python train.py --arch="dit" --model="image diffusion model" --dataset="flat shapes of many kinds, plain or patterned, on busy backdrops" --train_examples=195000 --image_size=32 --horizontal_flip=false --conditioning="none" --objective="epsilon" --cond_dim=128 --norm="layernorm" --activation="quick_gelu" --mlp_ratio=2 --head_dim=32 --fused_qkv=true --qk_norm=true --inner_norm=false --patch_size=[4, 4] --layers=6 --width=256 --positions="learned" --optimizer="cautious_adamw" --lr=0.00085 --beta1=0.9 --beta2=0.95 --eps=1e-06 --grad_clip=1.0 --gradient_centralization=true --steps=11400 --batch_size=128 --epochs=7.5 --lr_schedule="linear" --final_lr_fraction=0.01 --warmup_steps=2280 --weight_decay=0.4
Rows from block 2 of a small image diffusion model, named by matrix and row number. Rows with one number belong to one neuron. Each number is 500 + 25 x the weight over its row's rms, rounded and kept within 0 to 999. All counts start at 0. Numbers have three digits each.
After each neuron's rows are labels from the 100 images, of 14976 (inputs lightly noised), where the neuron reaches its highest value: "responds to" is what is common among them. Only what is clearly more common there than usual is listed. The data: flat shapes of many kinds, plain or patterned, on busy backdrops. In brackets: how many of the 100.
# fc1: MLP up (model.blocks.2.mlp.fc1.weight, 512x256), inputs 192-255
# fc2: MLP down (model.blocks.2.mlp.fc2.weight, 256x512, transposed), outputs 192-255

fc1.385:586512494525480502515529516472520500512503496530472481477507494489521478537443443496539493501489511501477474503495539462493477524454455511498454511476463529493498452516525490523504512505469521
fc2.385:453496417463490538483505527514469516504520482493450444518496512526521449474508461516506453478482485525500510519511515545525495550530512485495492501470482496484483518509433558511521544503512511
responds to: blue shape (94); its colour: blue (39)

fc1.319:486512472524507474442502493501532527516482505520489511538492459504525495483517561482477496471558480509493517456482499480523533508527504534505511532519518511493454539459504461510503535543484471
fc2.319:537542489512496488519493447540462485462506523532460500507499554506496495527461493510499538520496480504527481501500468524484476466497501532488500488510452512484491504483543512478508426493486509
responds to: yellow shape (66); its colour: yellow (32)

fc1.242:532470492500496510495485508455496466476485496501542519514493505505427450466510520487456489477510495478488496507481517498538518492500499503474521496523471468533493499509490523503437456460500491
fc2.242:498450463472488504511459524534501482467441518454499456512506468475437480532479462500497520524476495477552507476506486502515486516491505505518480485489503489526494454533504471518471506518505488
responds to: blue shape (74)

fc1.280:552492525466443469469500546489467471516458487477500485477532512505522528491483519504546496492484517513524429499551513445508486482494486441537532441538531486525499525504485478522515515486486567
fc2.280:424524465515465463528469472508513525489486495513461496515554564526434536504457492512499494515516527516471523484442488577507483507525499472479488517543490474487496508493509497515502498477474525
responds to: green shape (54)

fc1.166:494488509523523507488453503467487505505535480490494479513526525447461506493482499481468509494515490466544516478467507542518493520523511527482505507474497527485496493523485478533499532493498512
fc2.166:502487499499475518503485472527499525513530478516506505540487500500472508487493532482479478530487517506506511504513529475483511502515510522530464468508523506525505522543472505510482491557505497
responds to: black shape (60)

fc1.141:509516487499516513467462521529487467496528507488491522493483477517513504525513500531448496517518507501523460475520492507472552543469523499439459457491537486520539500519523502521532502529447510
fc2.141:520479562511523538519495519520493495476501538516479490506492522501484475486505536508487527476523522514495515524502508473484471510510515491535502509517487518503496521510498476533518487476459510
responds to: green shape (46)

fc1.450:531524505511503514529480518540494519519464489513491448545474479484506508491532528521500521516535495507546495499489540505497499501459481525491505517485498492445501536434547464487499481490484514
fc2.450:464505487463498506556529490466508516491496498495467549480480511480478500522497466467501501484485514460469498511506452505481475523533479507481497481482535511452493535436479498471469524475488517
responds to: red shape (70); its colour: red (25)

fc1.456:503515476506542475497466467464523483509437495523495439472513543510512519498540523503491478502487482523534482501531512493503518471518490520504489476517504490489520473435483471499482487514524519
fc2.456:474515531485479524555505508562518503473510542471536504464503499497537498525454500447479496509528484491487524475506476469496569491513498491475503546491534505495509503425485511515512486508523511
responds to: orange shape (58); red shape (46); its colour: orange (32); its colour: red (25)

fc1.443:503501484511543532469461477486501505476499480463504481521525487565519525473521467477471510532509498511544465504486498500517478521516500511537502523519545483509451524498501477509506481500496548
fc2.443:472473500518526495503516468501513471490484490506513504488461482538467534523511530531452498511495508454420519483516495490515488525503499504487476504533486487494485527482510483528495510528529538
responds to: green shape (69); its colour: green (28)

fc1.380:524482492527535385471501509496486508504465510469532479588507505441491477481487504459493489490518514496520508488501504505499488480485497467505508509532470495483505483489518494486481509486510526
fc2.380:537500465471514423508488499467517494502483504475510466526496485456491516508470478532513485526498505494473495503497530471526481525548500434449517476520477507503509441536506523497475502497468496
responds to: frame (32)

fc1.439:522515535500500501492511489458512495520484471523519520477453494478517490540499536494506535526494484479530481498507515449469558505516485525498539468508505477503485487438460510510566523542518483
fc2.439:482519542485508509519477451512477484524546433521524499524475506482523479498493473501541496508525465505450508476494528533507494493495525511474486493512505514539490516512483510493524486457505506
responds to: green shape (74); its colour: green (35)

fc1.20:520463497534544476484488483480459504545514505522533496537493533508497464524465514496514501510473529469511477474518505460497506509504416522530519489486486498544429516505513521527531528506504523
fc2.20:482519471499531468498502455502534474440486514526515442475456559523498497439458530474472488496511525522470487484490530525491492525492478521500503495491530483520509517513489549531532497501492534
responds to: green shape (47)

fc1.389:515479487546518489487467475525498465474504500535531479501520505473521509491520512492524487544504488531551514456525499491547486522500486495480483504513507533465476477479501498493542473545496482
fc2.389:476550438449484535488496494471488524499500593475467486511487506478534530482511490491518535456477478512467481480477508522505480500490477482493523481511476473488499486467487516510537452517498513
responds to: red shape (46); its colour: green (29)

fc1.10:484512526492494490507498477486466495467517466511480504485516487479523479493501535474498465510482506502451504481497480550469497482494498508540506524505516497521504474445500489507593473418519480
fc2.10:480502506520478501503506509481506497514438436428500466474471478503499509469519458483505459494523530511535511506507520496494550475503527499515524510493512504448520510469480499513551506528468522
responds to: pink shape (45)

fc1.219:546523513534504499488495508527501506491489529472488471478526487499485457507540496496499479496512551483513519503516491504533471506502486484436484468502473533531527489493521480533498515506467486
fc2.219:476487447504520520495494494465528548500489547489504497513472490496504455514469482522530492486490559502469497537488512476514465514511512507537504510559552513524503498489471483536487525513483499
responds to: purple shape (46)

fc1.368:492532486494471514545524482521562545453496538470519491507460479485429454508495457486505517530513551488567520470446517462533502478493531475455490463496503521476506515471500481498452488474514526
fc2.368:527474535503488543528489487458467488511481545491489521509491543495498521544478478496460475489499492543446516514528518527497544496527504466518460496496524525509512489490526492520437542517500504
responds to: red shape (69); its colour: red (30)

fc1.499:502484434487494506527473467533474486488509534514511467502480477499477476464526613494503489511544503515451470475519500496520497517509507505483470519496482528518492490523485565518495555486492467
fc2.499:517481512489503487521498511477525496477476563491511519497488484491519495499518550486511504522492482512531486447502489524531491515517511500507478491482514509511472492501472508504486530507471513
responds to: its colour: green (25)

fc1.106:489514488520482481536493481525500448518483473524570520487522459471534497491506572488496459494500498498465484442487528513536504508518509480468505499483504494503483484531471481474529515472523471
fc2.106:524519476520481479530509519486505503487536507499522481503522531498502548495526450492522535516514517532550489447511483503525458501476500509498493546514451477501482488514498490489507483481516454
responds to: pink shape (46)

fc1.42:495486484514539467551503499464481489462472476526508465514535484482521480442482540540569456491492458537525488462528514555486534488512497509478501493542470505558476511477500476532511521451508493
fc2.42:543489489511507454551513532536518495509510505492473488459542470493510508489486506477501521501472454526516507484452482484458518491485476500493499501512486529515482492503493507508506524510503495
responds to: orange shape (50); yellow shape (49)

fc1.441:496517553510526489537471496530469487480474472474517485535512480496525503487520546484498486520535522523538520449516483462487506536515516489480496457527494502478506500471490516506497562478515487
fc2.441:482471502491510482458512516572506500547513490492532507448520496496518497540487518503509514550539493486486490523482510499485505478481487485459509478485526530525480527524494513522511466477512505
responds to: orange shape (52); red shape (49)

fc1.467:495514486516493475482504497494510517489492461476454487455511492539486462504471494476493520493496454485486485452489475526475502469527431517479529489500535487490476487492510488561497512522507474
fc2.467:504502550506513462484484476508464497536501470505482482491519533531480491500473499489436535521504432498508491499502512527473508509481475480504518504522488519487520495490510512494476484507538489
responds to: its colour: orange (26)

fc1.234:517512496517490496456517505495460504489450444529472495500510491502517481515513471532494487475506527482520505497526481500530497454534503477503480482487478485488470515535504443522528507526458512
fc2.234:493503486486455491528493532486515473506435449515479478503494478513507486468516520540481496518539494475473511505505532496464481479496506519465492477503515517509484512511492502512487509489538495
responds to: frame (32); ring (32)

fc1.448:463485527538514469465518532461478495503494501489514468526496499537517495477534492463498484538483501495469535501508484517491499496507504470490509490509480505521491502484490481522561563518482497
fc2.448:523499485497515467475449471522500485498504495484459495493519462517504513487476502489518495475461484496532504535502498490467531490479482480505506431553453506499489495494538510507553477494527483
responds to: red shape (53)

fc1.384:528498517513420484567535485537521484530493514529482481483564485499520482503489543463496501484530538482496453454537543485515497474503511495526509486569461500500470484513489461529489524447496484
fc2.384:494511545485457461498505497471495474491470498483483548463517535496485518514499467535523521495490536464494518477478511479478465489491510511506484484529506505475491512492472481528509519507523485
responds to: orange shape (53)

fc1.321:505494495507546491452519428494472448536554473502524478539477527495481526512489464538506494512508493516454534552475507449505536491502488509501517464479486510458536561459472567500566463530469496
fc2.321:492477462530550514495489464526503516484541474505523524521501443515506522504546562499505552489493485501524480502518477514510495524468507513506521483483531483474498523469506508475530454504470525
responds to: white shape (51)

fc1.33:509494521535516513521511506475496498539505497524506474510534443504515513482487510475521461538534506494548499486503477540459514564487500510506481512511499506504481491420516470499486582438490502
fc2.33:502508538487484510523500505496507485457472498438498497529493536493476498530516484511511484469484506505496489495494483497516492492509501501479461503519456490490516506488503480506464620518494512
responds to: yellow shape (69)

fc1.146:527490515483495515490488502447490492526473481516472506510483531502505439477466466491544480511503487490465560449484521506513530525473477542453473491519503492503467517474510500512552517491495518
fc2.146:518489459506515540476471481527499503460488517500456485512501505498495454523488553450531485502501489543540496499485507507537525475524501499478501501513535481487518511505484526517545495475480493
responds to: white shape (52); pink shape (44)

fc1.154:498483550515468513519472510566498536455495499493532481473537488528528494532493494466460465470523525513526475474477490514462504497508522494466524506491544536553487501451522465463494482522488512
fc2.154:510522549484488485489473474473485500486467483567478474489565515493509513487525493440429508482495501545445523477506544427458493473479509473490540519467489511484499508449530503499466482518517504
responds to: red shape (88); its colour: red (26)

fc1.49:499540535513476499532492497572478490468491469499467506478464497485556541529502507476540477451482494514503520495491523497526529494490509473501484482492532517541504495471496496487481482493497539
fc2.49:485479498530539490502541540491550520520522476545515509481528515483556478520495525477471502510495506545480473468492510521506495485480512485498483527500507529514483506448526505499470537463506493
responds to: red shape (80)

fc1.228:526521484475503526500487457476487478467506541515516491473501504496525470493466500492487503538477525459504492493499483482512505471518505515503518454532494467495495483428507486497513512458501481
fc2.228:511493462492499510521506516491509479444491524476499485509459557499481506499539486514506514465499499487566508548504492510503459494488512487514501506504525475491503537461534527492485494514492507
responds to: pink shape (49); its colour: pink (27)

fc1.246:541513487495527515502493522478502481472509509478478496503513522468520474510548488516529478513486487524490539516477511456545469493463505479501499530511517454478499543487508512478504551517515454
fc2.246:469495510475537509504521465513485507480510508523467456529501526500538497523455481462544516491548516461509519503481500514551495507520533481479528503495494511519500481524500511509489536484509510
responds to: teal shape (49)

fc1.50:523535483512550525467462482493498497496537493478508492471530476575512504502510480490515483520494511560490476510518505480520484526506517509531484463533509481523501529502502461520510510528518535
fc2.50:503536486535454471568482480433527495494487490519486478500425529446510501460488502492482464509483498542506515484520503504509513549524458513490474487506496550512510490531498527491474472507494497
responds to: green shape (77); its colour: green (30)

fc1.253:503461493508539485541502464529488520464513489476511486475538516468487528506494492478495482516501463507529491462515497482464508498552565504505456526477551484486517536508472532526536456487473509
fc2.253:519496473509510472521467490482507514531527489491495464517517495485491526503492527503453545472473494500488538485498517515408531544449512530498492503510479480484495544509489454521508472520498519
responds to: pink shape (53)

fc1.511:497492528496494477516507487506505495487488395469486487519517506482516507533513478501489491422486526504416524481490485482505491528524501467465519493520501469514495496468493496494552458522514497
fc2.511:538500485514511473488485513515511486456578493473519572513490509503549506544479517450469496500505506503488475472494473525542527479533478468483508498524500513507494484488519491483463546485507511
responds to: pink shape (64); white shape (48); count: five (43)

fc1.382:525464502506490483502466521489457503470500462518482514480546461459518499467502527528530472516472517470468500528507437486495500493510513502502481471494480498510538464443512468483524539483534424
fc2.382:511523494527484542481525557538544512519521465521503479517523476487516507523487499500520505461519496522532515494520540527512459455488514510482492478490419518496489483457486511474513486501518481
responds to: yellow shape (49)

fc1.134:466510509479472457446493476525552517506466501500458521485536532493531524512498512488472507525489467498532478544483497491464559452509532507508517497512496533472488520486509451504509542515461510
fc2.134:532474489482487518484475478474478467507429483485466549523519524478499528500469510485520502502501457459461490520494505502500472489534505526494541506499529534452496516489488504477528474491475490
responds to: count: five (39)

fc1.60:495469488515484513490466482469504524490520469504486491512486504492464507449510473474458510533469524478511468481504492466511490530520480492512484506523495524503464524471480490478515458498491483
fc2.60:502511513474462502524523500486478504457458464485491517523515532506490509519493530517458457464519499450499512503490488513519512530473486462507510526461476516520509491487546494515497516522500482
responds to: blue shape (49)

fc1.148:519494461493462552499501498492539530523485537517497534506464471491455459447491467475516475535496520498512487479470500490501468537494501482519487523479508498517506492475481518512532515487508530
fc2.148:494489513496515511449481456459495506480460545528468519465491496466471502538487471474503472458497494508508490514484479537503515491505504492473501538444489485509514479445510544524516523586469501
responds to: teal shape (51)

fc1.266:530493516488482551511506467478565493517520503481464503503455498510490510528499499516527512568441538483482507498421502505499503503497497483491494510469490452525490516492461497520544501512473543
fc2.266:490476496501491523433509525513474514512540494474489480499460496522525507493528498472516516452554560521545499517521490506497492534511491505528514509491530487484504495486491535543517491507487521
responds to: white shape (91); its colour: white (46)

fc1.128:515501528498469474549504497493505502515525477510501536469535491485471509483510485457493494530511519513492515477510488525609461516510511526506514514480500479541491503486475476479485465443495512
fc2.128:504479506521491475483507499498507519465485488480513447491523472490510525536501493500473536506518531528541513513485496429577471522502487525476512479509498522516491492476497518484497525570526484
responds to: black shape (45)

fc1.312:474499480499516541489523457531471470512518468497459504468513516493500501498521560491512490507535471512519520528507504503527480477509511471499501518529546482501471485463484503493566507502503527
fc2.312:506469497476482494540496527461511474427467492490504501521450504465471468475478497464468507521467499502515481502498470520530502484519508528500520524511529515443511487459476480481510525514477515
responds to: pink shape (49)

fc1.300:495462506493462505516508474502480502518511494498544493484526475551480496512493508513476494463498503483506500472494495487508478462503519525433472464451491474510498538516510503512501457461486499
fc2.300:495469496506481518493463513499505504496486516477506518513470542516483530529522481496513472514505509509435493507508505472490486493489498522507442507481500488522484526570513454474460540465512510
responds to: pink shape (45); count: five (43)

fc1.218:478487477511517468487512503520505500482485509524525516500495484523526520512502549466501463479523467518482520534473494499515522514512535498456490485506483459521530476529497513512529470492495495
fc2.218:561511467504499522516523517502480508464520529456526461501539505504499500497476506514535524518476462540541469477526464491498505485510546529509484503511488518496502485526526480500488428518509501
responds to: red shape (51); its colour: red (25)

fc1.230:523495510531493512507478521524467449509499479524474443491539500543483543513527488488481495460530499495518486474484503469525500528475512497498476537506484475482483509522527495455403487501461463
fc2.230:473475529482495548478488500506518552524515470510491548530485506519500528502521461477566496507514503434493482507507503519513525489503483493515498493504519488495487482566457524497480503514472466
responds to: teal shape (64); its colour: teal (33)

fc1.16:493502518497511499488519460512538502498528507522493491540509509505490544465500546525532484507487525527505551496511485486487514532516502494531486503454518486511473489435518521537520536505524501
fc2.16:522466541558518530507519507477490514521491512499508506510470529521520489507502516447484470515475517531502487520473455531468528489505490494494517474466520502512522523441455535484512504492511496
responds to: its colour: red (26)

fc1.459:517513484500442500481489537470523508488502455538453478520475496543470499488480548537480497509505548482506490539454513474455504496508525486476530504485467505466513527455542531487495482517450526
fc2.459:492479486475475510538497498505472510464492435480465515499504487500457491471499482493478493506472544511527499506547457509445491517526524494525489517475499511487527507468481470502478488504444541
responds to: yellow shape (65); its colour: yellow (32)

fc1.328:509480518489528492467530504517531511480464473476446495512484510521513497518490477470519501495514442503516525519528491496516524493483450520503494486485537547474544512502494543512534535511485445
fc2.328:506530495506533479470486493493459515494477480548456513525527521506490485496467528536508540505476436453495495530439492545506516499479477491513515502472486520509504522537493522526527516482486479
responds to: count: five (38)

fc1.465:471468529538486479469509485458502509465529433526475520477477467485527490445518505491492517535441520466494472520489479474480475519478497480509494510479512507507463492457493471508467518528480496
fc2.465:467539491491517467495492489435480474548488456475468560504475498521552495443465498466493479499487479453495506487523477501493505500532485507492506466489471514537491475507510487492507516488483496
responds to: teal shape (93); count: five (38)

fc1.110:492476481511529509481550486494496467516514519464479494528439498459514494501538496467502492468497485496494527494452494490495536496524455517497480486470496521483450467510510477536566503446494514
fc2.110:508470495451529543507531504506522461518509515489551523505494489510517458530526528534515469532477489477489490452471468486518535531491499503518495516534491507485494525507530526499556519443502516
responds to: black shape (50); white shape (44)

fc1.120:490476482508434477542521484474520507473474509524484501485525516523508484459488534482547495545483431514446517502547495496508529557477490494491510469509467493522509497460508490471586496504486474
fc2.120:511515480493493492469459533519497539486483521475461472548497448540486505504451555467517534489519468472550487532476487489505537530495481483496525482550495498518522492469498501479551505502495458
responds to: green shape (47)

fc1.28:500504523484469476469479510508491510521513479537494430499506487476524511513524554510517506430503516508517530471489497534460480466501549500472524478489455516530522491487499486493489515477505519
fc2.28:507508473507502493512504514467466510499515484510524541497521497452515483450461525488494496523453523527506482502514455482450493518523486547531523491496499502535504485457502481502492534447518485
responds to: its colour: red (30)

fc1.333:459522496519463518534489484505506542553444467501528504533528508514443494483478493488496474515498495476512505460465497484488499502530532491508497502496538523478498486426484513506523462543494526
fc2.333:487498487499500493479507460504518470433488525506492504520466517484502516493492507488521476510541528514515499481534473525500500526477508504497476521460542512482506504435487487506507471490514483
responds to: its colour: pink (26)

fc1.186:530485460505511497503514507481529500497527491490492501465496514521530520463488475497473522519528452516504536497459488485486484502448492529498497438539483510434524523463524500530510464505501534
fc2.186:461500462473515517505485507505442515493537517485498516499490453521478523509513507523477571482483476505544502489532475483497521501512517525536513520519528496479507482500486481528497509494477508
responds to: white shape (44)

fc1.81:486474537505438507482462485497508472451529512508482524469513485480487507497496505492481481538477487477531489500515545489554482561491488463496472519481527473507492460474499457481484509526511480
fc2.81:492480478522468513498540504504506483508497512516482422513552566509488526503471494498496517457518482485498511482483478530553458526482479493504501514477481483500499487484490515499505486531524499
responds to: teal shape (49); red shape (45)

fc1.152:501485471495484518494531558460553494479529481481516463488548474500477535515491497453526518454517509517458468514463498458495492505494487503504511481472501492476503534466487495482570525527488508
fc2.152:506506509500483496417470536503481496502520502515476520529543489489472495497501490502537496541517513545531483516512515530537504505512496487474488494488467488443508529494483512486549546457493517
responds to: white shape (45)